Weights of a small image denoising autoencoder: encoder patch size [4, 4], 7.2 epochs.
Rows from block 0 of the decoder of a small image denoising autoencoder, named by matrix and row number. Rows with one number belong to one channel. Each number is 500 + 40 x the weight over its row's rms, rounded and kept within 0 to 999. All counts start at 0. Numbers have three digits each.
After each channel's rows are labels from the 100 images, of 14848, where the channel reaches its highest value: "colour at peak" is the nearest of a few named colours to the mean colour under the peak. Only what is clearly more common there than usual is listed. The data: fractals drawn by 1,000 iterated function systems, in grey. In brackets: how many of the 100.
# convs0: first 3x3 conv (decoder.mid.0.convs.0.weight, 192x192x3x3, each kernel summed), inputs 128-191
# convs1: second 3x3 conv (decoder.mid.0.convs.1.weight, 192x192x3x3, transposed, each kernel summed), outputs 128-191

convs0.6:452519504494442442549445580458555533489504429568471492473496521493572490492564530484450512525455470514419485494493485460545422486486477483517536545481471450602495526562528442555502510500536502
convs1.6:480480484507490493586478532510475546527459525586493528512547450489559617487489513513516491497491517509477520458551505444495518471499507607453492512507551532531495473590475448515460540492472526
colour at peak: grey (68)

convs0.178:481471504488497489483582550532463486510544467472459483432505466488479439418479547483512495501523452468494499458491498499493494562409487543548613502449492444418488495602468545496470522558504565
convs1.178:479510477506496417455482454457529434509566526496498530473565469474485517516526485475482499513518496534486481512515436480515482563542505539479494454484468373452569500482521564477505466529477544
colour at peak: black (87)

convs0.122:450497516528500439527460516557484512505529508470516434442477478477500497467453503523493466503475544494458516486474488462476489465519476529483463537481545535486489490457612508565447410494469470
convs1.122:572487484495555448510549392482506473408478517489534550530481512518507525455536465533507516500501445516456458507565479531482476545501464489595436545468458528486484476563522487490529534543499504
colour at peak: white (77)

convs0.25:474456481523499501489487515521545577490434512530492545402501499492489502534530461509451402544503487449482509456574510589480488486473513486524549510492538524554422456433466465519501451526480484
convs1.25:505512556523533505485519476476426526521480473516525411522495517431530492480484579454551479499460439473497454577482535542512481482527544571493465444496467424498570527527560466483483504536512506
colour at peak: black (100)

convs0.51:421444507426472432509472491537503424449504459413500470456527552451453467554439445523425547523412532504470443433464517462559446483491509489570504510510464455552539534434492527523479555442527472
convs1.51:468468524543488503470547537526513461432481550458576535480537462506451595486531458491467457445508515514390502481463496522527532541572531476526520514483535456515523520471541487470578430478467475
colour at peak: black (96)

convs0.124:479454540518475456455531450471472540536460416474467484519573470483474529502490499519461457460498472419558484383514518463547504488474495460470513468477471499430524469508539524532598409495510508
convs1.124:509457476472429485466485462534493494534517494451520597496513505542559571373528578433543486498455432500509517554488463492461494480441500552509478518483478539519523480536471464536485532497452467
colour at peak: white (99)

convs0.119:449543458499530481521450515476507485451518572455568492441472551486520477547529490532536517541480512510476551531488422488576526472499496517503547570532562532507394515489525462508480458531607486
convs1.119:509499536495421446533498414530497494464500496567492496479568532512466545440462403528500527385506458476535459456487498516511463669481486501484442465452444500517525534486540544545481532536521494
colour at peak: black (100)

convs0.151:454466514596458488521413430456458430516530476553508553452490542536478524471453519394493565446470470486548532476497512490520505499454502547454454552489518486447452495506501549476516461438542471
convs1.151:542491532478525499475458614557483505450552403473509503467529542541469508582512538545514507544517547452496504413495438568512484586428561461504501522457514519486544521476479584543575528485473477
colour at peak: white (97)

convs0.4:491470494443495404478475481475471448447569514532525501535446472539517479478521572509501519499475540563473444487429401492504508495463532556443484513507447476558453504443496477495502534559427480
convs1.4:487469493453496486529463563538535417486546542491483515354527496475496547522500486595447514485450506523494520495507530475495589466538518495510475472511515463481446510524529447571551511479479555
colour at peak: black (96)

convs0.135:473490482503477486479457505426511499494502470529491552462511519488476483513525513407519521522444559495455471474469492546580469490497444468553498477443509504413485468471467461455495533510516480
convs1.135:446525534486525414497478637447473415476472550487554517529541404446480551516437515422576550461498516492557494474511519406518576464470557533493520425439575545498549412490547466470480523458464516
colour at peak: black (90)

convs0.1:549462549520444455468486483410480577574515503490486466550413494499608479518492488439494541465453467519507453463498557525444407415461511504536498484490445452503492551477551481533518502477464469
convs1.1:483507526438402492523482485537512444513585419507475574492483498500501559477450436413484525519545453485477498539518485532550490430487528544475496578430494483517566481539542455490484452510496486
colour at peak: white (99)

convs0.184:539471547439415478471561532546472451458554484496515444531499509547455497531437478615457482488477514532475406470425456476591473547469490445454443513415435545511477499517515516560543473506534471
convs1.184:467527403501555518440384515475541494477499541457514546476484468467530458546496551463469446588390442468485491466525471552474498453501460527559540538565523418459494465464468483481394540520473487
colour at peak: black (81)

convs0.96:583452463529447417501542430491511501521523467420561566530479572498477573516492481453465516443452464517484466488437530532492471449473487510520477508488474452529523486492484511512485475489477472
convs1.96:452509567499497539508507641521474491493489470503528562456528514505453528599443441459499449486528533499493488506536511554517506441581527549480547579472472437597514460498513564512490485514504489
colour at peak: white (100)

convs0.14:466454519485540520503433582500533522491502515571411558489517490551480504488543441524543471504420486514455514443438503487549442526537523462500471459505460469549444436487461407439530521485429526
convs1.14:506486586489485504566450548518527577521536503632547409422492555439514487527417524449488510421464469457492457564531513465472497535547486567492476474463515500593550508473480566519513619536489508
colour at peak: black (92)

convs0.164:519428528490502492518482575418551504439502558541459479494534528482544489446523567444378519530487473495502528433548540444520523454485440490513482478430488483497496491490486524557461445574482509
convs1.164:506524497591538505468423550513495446485448454560523638547476455445470471580522418493455489459379503521498500493492490444487453475455589447527489511462495461477555558523502491509510529456537533
colour at peak: black (87)

convs0.140:487450471453491543495509517530400405506552455496523475514464540477431499533441565464477523452548454574458506525459433523542526517495462449523399522578536506533581544522511531485551449533526483
convs1.140:459461521449491506563473494482479405556523449386506483510470515559422579471549545544485504531510490488480539500458516518545541581486473436512514525517550513451444474494515496523415459504477404
colour at peak: black (93)

convs0.190:447485492465428487438489591478464450458536571523488467502448501492476461494431463553488416531488500424491514542516489462556514504486493494483543533475475506446447505549455481475525476518469574
convs1.190:496522533480533475530526300536529455522572506404487442461492516498448553485486510449509531487473550430502517501468484584474507476487484434491487474487523476464488518457487506501469519513509519
colour at peak: black (82)

convs0.139:448498470483533456483519486580411461484487567406537473447471500468436478495535425496521444544521512442535524589540457474490529486498489516467505540537470502421492530497476542462451456527587457
convs1.139:515468493497488516464518345522485366494543495461513467424494546506484491350489486486435550539481450476501495479458471535522508599505447465565459516516462494553538480437441533486525454483463480
colour at peak: black (98)

convs0.150:458489535520496470502549477536417519456411523467557459538393476470557473500440491572586462499474531442493455445519443422480487471485501557449519511538517532417518476495480518493496498481428511
convs1.150:468550497500511490540497345499516541527527505515491489491501494536500515429555478458541468529506511547429419568447501517493540522560472529561432482568486398508495532533528461514522501523529533
colour at peak: white (89)

convs0.158:589432507497485530442447430492488583578426531498545570483449483590540604489446442510435472449508448461475494505535570519555466462534541525463474517475484487493501531450523490486520434467476502
convs1.158:446538522505495492483465611485547474511458558502505500431488490528489444617520480452479388494513426498517404563473512474527491507512519450434469474488498479497482500494518494481513480558492468
colour at peak: white (97)

convs0.24:500549542512432544514516538452493607550448520535530529470449458557561564521471507516531450548490456454454481462502519427517463465548546553524480498514475461514485469466483427489495587501462473
convs1.24:497571551533524460509505491482537505458568491510548510491474468484539489561441493442500486473561451509545472525494412404540504482374532504514572544526475536504444560574470484478523447496496508
colour at peak: white (94)

convs0.33:437488476445462509452537498440419513546505560465477541519532521503495520462476449493564461476520473481519523475502441518575539528500561492468463540521483494448437456525474483532493522507487550
convs1.33:556526482537546492464465500520526490479477518460492440516494514386577437505513551432519537518473486502506511469464513524502448474438529539475497531489454449534526550494439477469516461546535587
colour at peak: white (89)

convs0.138:472561472548475522514539517466443434519503478465533480462481491468509480561465594481508539563494507535516485453522504474506505520466538604479517567504546477469484490504512455465552579543485500
convs1.138:495520481535484480406481492448477518446450492493464545516494503486534529448504576448440494611479531560508538504525538460505466440514544478466555500445510454527471432496469514533525472520491509
colour at peak: grey (61)

convs0.130:456490461546523470480436473426474507496504537538524402489542469449525484482467507407513516490523457456547535486486483508553498525495453477501541484478499438545471508428531568478484556549520476
convs1.130:473496519539511491496489576543530502500483503540492597508492528474506460593415447515511575523517435518523553456525513489480531534458518504585558527411521537463513424538458487497463468465496471
colour at peak: white (85)

convs0.53:499513532515404503543505520487533496535439424470556495480589460526495502557555471431496483502460476472493441486522471491510474444505503541541487445440439430437541480500542492550555477461445473
convs1.53:533454390495458492461499523536511462488539462495512534503522506585496545588472564478561421498575523579510510434558418498518593572452485473548506455450549468516543458559522509523474540458501529
colour at peak: white (71)

convs0.153:575496553462479515477468506513525515534524468570415488477579507487480523480492553474473460529463487535450452474511518478547583491545506478533462462521489495512450441467495429473463547468491527
convs1.153:469531590524470474505479552514492554520480552590521527541516483540609478528457477448524491569548490470581491431466550479419405464514493578445507563515529512495499419508498544498550528519466546
colour at peak: grey (56)

convs0.160:475455481521472444524463473497498500512518524402507540431497564499469519426519501479463480510473457499493486482498514446484493555476531506438495511431445453475469528482586520530541387506532471
convs1.160:476480464497410500510536395473475494517543508554468505531511491461549490371440477496515475504477462499473518480523514510481490516499449481490506482437483513496520512500510546483468554506471549
colour at peak: white (58)

convs0.18:424489515474480444515468480510517465483493521489507526579493472484461458519492482463563490446464485486536523463522390481508501463604423494444476440455492462472481532501523521475471563531437468
convs1.18:506510463471499563556470471509463501463521500458541549524499501599559506498480488477494529544520584543449491517486486509515485516475502463648472568528543488508459536522446408539459577530502541
colour at peak: white (51); grey (49)

convs0.145:487545535574474552437422505451444507534463536453535429498471502549564477501457514524501459507516478446557481516469517425550448474519506542499441573448484554488459523515572493436506521455530539
convs1.145:507523493546509527495405480498516480485467477508562536523487484422525491540568462525443513527462498495543410462466498509486498504406505505548484481500589571498496427517513454532494435521495455
colour at peak: white (95)

convs0.64:607497499491486508474528487475567464439441483501535497486467495514488506504567554533476474519435411533508514549434495455507416550538450481502579556485435457461528510566488475492520502477493524
convs1.64:454485457423529477465476583502423478513498549517521536386535529514445500550495450400440464472544509455533475485462508553485463517456457512483406461466521480448505441472518505493463436464574461
colour at peak: black (100)

convs0.28:489436576521415442423538471438464487554448381555490466439522460502459439552500488480489512435486465469531475452462474516510484477545571564461473513431509512441538499484518586517533513524473496
convs1.28:490469438467502523450494551540498502548504474515467548532553533493477458498505543491502473552473462464468533509534501524526401533487538576477513536482555542465457488439454446511570467540485464
colour at peak: white (68)

convs0.168:482580419499519458542429501492531481406492573433598551479508563475470512543528493560513511507528499544488509532506469505515523487486446547467500521556500520526491566498529439482295535495566510
convs1.168:469519562575466511529548444498445515542477439516530475514504544407566497503473345453503494505494419460483523494514519503483495544559487502502517462482444488497443515522468532524509503463439523
colour at peak: grey (60)

convs0.31:405439478494492536459460550573440398516523501548483493522451569484459497498544449424560499502524557465504509530532458470527477548403534463458435515486500506456475533507507499486504441576593517
convs1.31:494499446506498501479483413501495451495493541389447435488459468497442584477571527574511493493517550497545545429469508537532602534544541462548560507523463435491515510503517525499419506525475498
colour at peak: black (91)

convs0.68:577512493507459475468514534562484535435469465561514474568481454553578495514528516547554545507458515537521472477436470470435503439467511470512492442477463496533535484517477517518406516565451508
convs1.68:419523532516535505444484461466493491542482483479446425430474529465557472551438467489495407572471469461465491599458493534484463469572534496532485528516470504486506493473560465517561491479474467
colour at peak: black (98)

convs0.20:364476506467464468510493577539483499502511518481468479482481522462483519500554434436477458573465511613518522474465461474494447480513512479517495497549523413584496486479507520492563478532476543
convs1.20:539496522475479477518530501525454498514474563526470488397475516494468485486485487540468513477529487486459528437483472481484490766486449426474409452479498492450466500480468444523485447443563509
colour at peak: black (82)

convs0.107:431508442522571520459434537539520480493495480432551427507526475427500451461495477439505481552583451531495554484523461474533449434469445476467428492473497497518517450508413531481570500438546529
convs1.107:491455541484557522478450476515514451425521501513458401435486523541479548447561574485475453513533541543513474532530549620512479453569559454555508550497499485514507511521507477447401507497474499
colour at peak: grey (54)

convs0.171:531441487525456522498564468467486557537522422546492571534475518553509513527503547420456537446503475503550463494482553460513426476533516495454506510433492480449550448488496472509523526496505474
convs1.171:419456501414519536481468575516484550531498444531462535453490488547487488602510552616483480563486512445519492524465494511502565529470479524472528533525522448474553510476541430478468499573467498
colour at peak: white (75)

convs0.166:565587538477453482455499479475483558533474528517513518534556472519589479455511482434456475507429491511514485471518537438424479366534541553478470439447481459455440474506509492524549501487479483
convs1.166:501491498523401557509528456547545437465532448499489536535481511543505504403473514507516423558554474461510516478498479532522431469454467528482541563520408528501555615462568519553488495505481489
colour at peak: white (100)

convs0.167:512481456477432566445440497546443458521503483476432494525564415482424507577461500534503515475518454488500494427520486539478518519525520478492469443503479532542518564490476517451517522484489500
convs1.167:463563506468488516502605453467477512486517498562493463536521534503496515437509493458447531457488481464517471514472527560533374577502433548470441531495486503507501487550437516482534515569466483
colour at peak: black (80)

convs0.125:556422509509488557507496460480554507471461513527546477560443539553481554481505485397458579514461471496524466482468527505522407510525521527479510450521518454516540509428466600443509512415508480
convs1.125:504494469450550618506466632458480492450456498491511533448506498497536432575553454570461467544557611543502488538425460432528553496505507526477511519486506498449458463490491488537473459459469478
colour at peak: white (64)

convs0.121:398503488504507541508526461498436501543488475478479486538533579468505521487434498485428433453488474412527476505543520519539556509485514454482476488481484525378480506501498577495573455421449483
convs1.121:482575426545569493494473424469570497501487537470454500467520478478534447468468601472480497489465578536513532480433548461464476522449495495569443523543493523519449527506468499482445458521544525
colour at peak: white (72)

convs0.60:523490515499514553546513488483533501418502526509456470541563446528478502645540538440553492539466493522526496443525502528463528432504555482506501453518478444443511460528441540485513573505520496
convs1.60:458529453509455501535534484544452561527449433527549466536495536544509531411475523455452478552483451530521506541482554496553406512502504542496546552460439531464502498529571494476496519467471542
colour at peak: black (87)

convs0.30:433480512508498451515410501544505527407457439509471428471533540422485452539523509484474469510543527499511445479468531534458506454484525493497576456473533485472516478491537513515464505548528504
convs1.30:536526418487411506508574379528509537518519486500533510557462542505467602348468432473523536489533507507458524503485504511548491520477496533444531503499498475517554503505523484517517450471489553
colour at peak: black (96)

convs0.179:406493484445506456509486552545498439459515476403479499506548552489448497481482409472440455538501502588462530512516429565466524524493506525545507507472445451532453458478491482430497514494527541
convs1.179:527546421564487484497497532496545510457526512595468485436574475520490464496427511450480483507478485434570481403459505464410403563491443492491469527525504494519493514447499543483487506548507493
colour at peak: black (84)

convs0.189:515549521503472506508460485470457568478476548573507434543464434489598514505531529450511516537434493493479470482469529460484419511466467536477503486427495501483545512538537494566493499522512519
convs1.189:506457438501444483507512399523508450554526537490549628552461525481528499452535464520517569578538545514412530512508460491516519433494554487550478536501587531450464498552456414493494481463568502
colour at peak: white (75)

convs0.154:469476468521481480516494456448504530575526463485499463530512546462426546501487473498517452470470463436554467479428508519554424508488519487469501515471474437514606518479470537475540485444488504
convs1.154:430492460560579549505511542515465493460478529467492533542503546556477507502589528560472500472479504558524531546498475547467396508616540541418490508535526492495513529464447544430501499471540440
colour at peak: white (88)

convs0.98:457602477563489550447493514480417518556494545439573492509451459503493498477429448488521513483498466490543490571421480495490487494534480565474488508502527451517516478470525483457618466442518447
convs1.98:479479589461505450545463424472514514507483538440524370473474502468476474493513552474524544504479521470490516515513481529511462506500484489526505486507457505513469517491528468483491459502507435
colour at peak: white (94)

convs0.113:444482488432542469427476519465532503458504504497486406487438514435460468596519521552512468620495494492461494546451452462478461479472460499482522472500436531466482434464475530459447525534490458
convs1.113:508529560507507411489472467525479495518469446513511513450489442528545459453485477476472591491518504490463440519506438493408481503477521429540395452515524516506453443453558527465481532467487517
colour at peak: black (96)

convs0.177:455431468504457498474493422473512475527460514514511551436512539529511505526529489530509526458500469536505448493439533496598436529467501460488512544464520515528504587511549472551554494521467466
convs1.177:475518507511523477498475586496480490521501486476572584521516476489541536591578524475475537494475479471481451510497420486527496457490521487543536468481606487496430481564415465481444506520528519
colour at peak: white (81)

convs0.173:475491521561527529521494436477540526537534508485496567514506453435448538490479473485555495456398499489442459496462537502562505513606467535504456481449474495494513442478545532490556492516458439
convs1.173:473545478478531466492466569517508564450514591507508527458470486440540485468495532500565521536483520451471475520519452449495481486479544510526592489521554509467463435521414526489529465515449482
colour at peak: white (84)

convs0.83:474462472480508446483477482482550498408565512433476516451474516459449516515513516544501545482494538435492415472510433464494501507502516484484510535463534549510490513507512517461438440528543537
convs1.83:498486490542425569518591415470473524476463433482504533598494509489541484442517554496481483485481501521461531511585513482547521415472442563521530480464482532484509449533486534510587555505484509
colour at peak: grey (49)

convs0.49:426464527493499418500510435518506451554522506474518497455385492515456497407478496515444472545471538508450529474479436509470450443490504533473513554507506496537485517436446515496522458536416533
convs1.49:569447489475517501496475560482515458512526513554548485414553416486448567540530571549466510530450520494556540458464509471513515488575542454502412503559470464502568569502449576535583481510549551
colour at peak: black (87)

convs0.126:517459558541471474510492461483517596548482441497464439519525533494487549493512471449518514489480499471543476536526571522509472501555549504501476507496491499459512413497505513497567460510460483
convs1.126:478468499534425500482492497522514475525549424522506504466484504535474504503482625510558451463501493521497452563502525477486487501526493536417537379476463543548500458478575563475481538470469501
colour at peak: white (82)

convs0.163:478497518449452518572542511559506589458539494540471507565449461510474541507526493527475518510441496513462448522467584388429460495525471503480548473531526452546493505539487494519442465484443516
convs1.163:453460491482471486492505567524499483510515486616534439418497565532483567485482479522537468426571485493511480489526495527537524620581488536516485450472448519576557518444501556490491534515516468
colour at peak: black (96)

convs0.137:517508483495480465502517490494527490507513488447510503503534551515458476564550467395491526459494439550480476485404533500486440482458525442498459487484580429500490490600493488470512485565565607
convs1.137:441450494397487506472506552489421458487487481442470499450507506473514463507461464469502497515508447459502523520521448535553579488498497518487515498474535530486499542435488530492437531554443461
colour at peak: black (79)

convs0.32:571572563539456500468486541481469602485542545473506458485507409501583492511502510470483491518465463513491504457497515397422479428498496512462494441483444464500504457495487530595512535503484481
convs1.32:494488491485394532493500418457548485505579475469509507551487516527528519404487577486565492575424469492504489508506470506513496491471426534554531544456403536509511568488481548459494481513432524
colour at peak: white (97)

convs0.54:521444483483514516534458485525488535616454487462507480428550396520532523505450512511536479465502477447546526483534608409490499462446534547451509467461503506460545575454501526495571520469507471
convs1.54:496461508463415510388523425474525525471476457471523512400500564476481508415499509436535560488621474503513516477492490502492500526456424523441509483510503451514490521414490567538526541560492581
colour at peak: white (99)

convs0.76:442538522582472518486506506447482476482516530441454452492458501457566510570565484493510520500455473528508466517538484424551448541483493532508485519487520481527428476542449492481534486454477461
convs1.76:527533502567494488487561498527456487453532545451514515456446431454574500504522414426550562510481514461471501408573503515388467444475474502431470487484517538491456544466404516525635498476489561
colour at peak: grey (51)

convs0.127:489525479518521521448468451449563553399458486440470557502454532485451496448529503460458532476472450570552492524510509505518485492536476528528529490463495467482468522492579576439451507488449511
convs1.127:496509481509437481504471570513521473487483487493510569501546547452512464573458437502505524533582503511524483461522465453469469526518516494572493453422480488493494473538529484461463465529512447
colour at peak: white (95)

convs0.15:445449504513468512497545473527470513595489437519473505483463579474477497498534506497602474484444487507524469516531505483581464431510539491526514507482568465539543479529550444532506503482465523
convs1.15:524473430564577494431470605454544563480516555465446462519587482499441557581548522466516486499513529527545453464531491447458555475517475465454513492525539419520518469493522493469438483482554531
colour at peak: white (93)

convs0.46:539469480486447521423559504517465399521495515451561483520445552500459493537503512489508465484468479511508522554489438461529527566514499486442503523544428479446492518533449512445526507493521501
convs1.46:485476568482554486518511537486502360465554507429490418462476487466464482505530498412498533464469522459499476497493438528512535485473471458533544467545530572492508459484508506541471536519428470
colour at peak: white (60)

convs0.66:466487558524407475469544473487568517473418499497509483499426501510477516471508495505497456476535517471517460510530474489478425485524478450534520516529518540440489466517461512534491484522441483
convs1.66:450513491551526496508486450511444444462538444475536534512486497538434459489520506437461403518540549473448525527472442524516558497527534463498423477468536539510454519535486465482547441466521551
colour at peak: black (90)

convs0.144:517501483467519498474495469493481565528516499473540493519464592494593548521472482488483483511501458443471505522449541452468447519496526545428493525511510489468476499541515464500468462441482465
convs1.144:423500533550481508581471523552487454546451511573509553497508444451482494527484423543479498519543461523502556537528531501482497534541532523503529477477430573522519495414605478495463474442485505
colour at peak: white (79)

convs0.162:530537537473539530479556456543485518463445449531510415523513512493553502652515473527568518506490500489507549486467475582479532436510467459506542457523566578426514487556483473478469566506549552
convs1.162:527481479473384540583560381471438444465514526559550555555548508522454502412502520470548477446544467464519502531508477454531477595489445529487537516474428525487487485539506495532498516491516464
colour at peak: black (100)

convs0.12:480388459492469526575444443460453506527542513533440460470523505500533524516544511486483562502477488503529469439428541505524466540524547473429471471495510458546521502496495538543582492478488424
convs1.12:539394444486556526465521580481504496465463579476535505443485521479505485529496473518546634541491496551513516469535491417548513458549487505506520563466535523520574466431441560431486473451501477
colour at peak: white (90)

convs0.47:474510462472546527551435442521548531543494465426492432498538482447427513496574518521462443549413481397488516500442526510397491453497487514557525475462512436542471465494504461462473497471521410
convs1.47:427519515521481455470538451515439581477492498446518524568500567569478494422439464427501572481514516509536534524478514499508514497474486543517541564496491507437462413562507476490487512513512426
colour at peak: black (87)

convs0.102:475479499543481510492508423516448487614487480544495599509538565442527537480468477557464448481513501431525523475491545485548561555515527563450454497501500531423521405472479479503551538440536461
convs1.102:529538508478551477473619541552487535485487489409495376478514504472442525515532619480460562441527577501514530432468481511484498430537592475465472472470466535538507512452498549523566556424531496
colour at peak: white (99)

convs0.191:506502558486497518481513453531469458531467507548558529565499486477612499568455521522536479440428553447478484499455521531496496532548492577460494431504499479447510452448479480462568507498453466
convs1.191:473617543508547429532486516534506545536485593489499532479489488528457475517537516483474455532507569517511471510486522505460522490495551526497452478560522512497474467492533414509562486520480503
colour at peak: white (95)

convs0.26:609478491479496579455541478592450427459512521435568556485491475505429477541551511501511455521469525514509488517447475431518501471518495487481440515478525576482521527563496523545549461473505531
convs1.26:424558476486530491458421461513485436499501511391472454476490559533410531534576469463445502473507520449519487472449487610525536593472456458508525473522493515469505472416517488494495463495485480
colour at peak: black (96)

convs0.77:461456533455502486499497525577464471465534507478468469487473484479514482460471525578468395549464548446456421466536465433452556463470468491501501502496488531513469574535499500512474499487421493
convs1.77:496450496470533479497479385529530531531525509522502577456528575566419566423529511519523508519516524547476554497478545543553521553566457453494488471528522448485499533507471483443414457509562521
colour at peak: black (94)

convs0.5:408441429461492478463521439531541435507478491450517476510499540482469510472529504554510561535470500478528497509445458498452553447486533465518525498502512505469500460551498533483440490580555518
convs1.5:476540484506494524515526445477478471464446564379451496609510528525469440493539435480507496495458518500470467530523467551564531491498513470533563522499509503467472488508492514531465500464552485
colour at peak: black (97)

convs0.29:539493470505434551440540494454487476481536472536504534495389489482530511485532500386481538443494457499487517517466509468537446497522480515523491530476554466477481480518500487450510476449529548
convs1.29:484527469527531441415500603465464495469494532393453481440517468468500569646514530464490497493434491485532508442503491498475512466499503489456514489541425537529526482559487577502484503498522487
colour at peak: black (79)

convs0.81:528431488487477533435573458532506400508529526486502551527389508514464486505540508458526513517516491514527518525525452494537518596500458496461569527516534426455476544462448508444550461537487538
convs1.81:511520483515457502517495501510471354525549518312450457417528534521430527513531459475503538453463499461551501464421464533502569518543502454507501482512468506500550499444521536514516483447498530
colour at peak: black (95)

convs0.116:423505500490479469505489531563560464482480545506513474520549454520532524461500503504536483507527466501487546492473401451527490460437438449471531505439484467558396484535434481493527541494510518
convs1.116:519530511565537517461525461453501553503531480513476415545511527406604451465430510503542544481416493440496467496540482471482473440544515496493507488545483454469498557500560536593474542512521536
colour at peak: black (81)

convs0.75:515490528511468553497567495391469498592452436464506518467565587472474491546473491488460460508502476451520518470439507508481531463533517496502502428407470511402462450494523513502522443492454517
convs1.75:492499473552526527458497513478462478482475496508461513463465464429467437489402483464387476461483473490511555436577463447520484480447510489550493486537535603521601472392499501466523449506543475
colour at peak: white (82)

convs0.182:488460486482499518471519471499509467497466494430439555471500496456471442514552459488471502486469569583493477560451501551515456469450480459548346457473556487429530451487474478479502524443490515
convs1.182:457545441511529518486511535452479468544497537382484490614510498500482420598496512464497509520461549501540465473510453417536519539469538439495538514467520509510539400433540533448497458461501467
colour at peak: black (92)

convs0.141:498534441439453541518505503470547440494482603472481501550521505594483486495465513522522521456506488452552455515443541454480440539542522493486431535475457474523465601503513457426502432447492512
convs1.141:550474501447545493504445624537580489484445482527528534488497504434500473590520469505482529494545523527496486529562540557552523436463443408524461503525509528462534541452520460539442537501581473
colour at peak: white (95)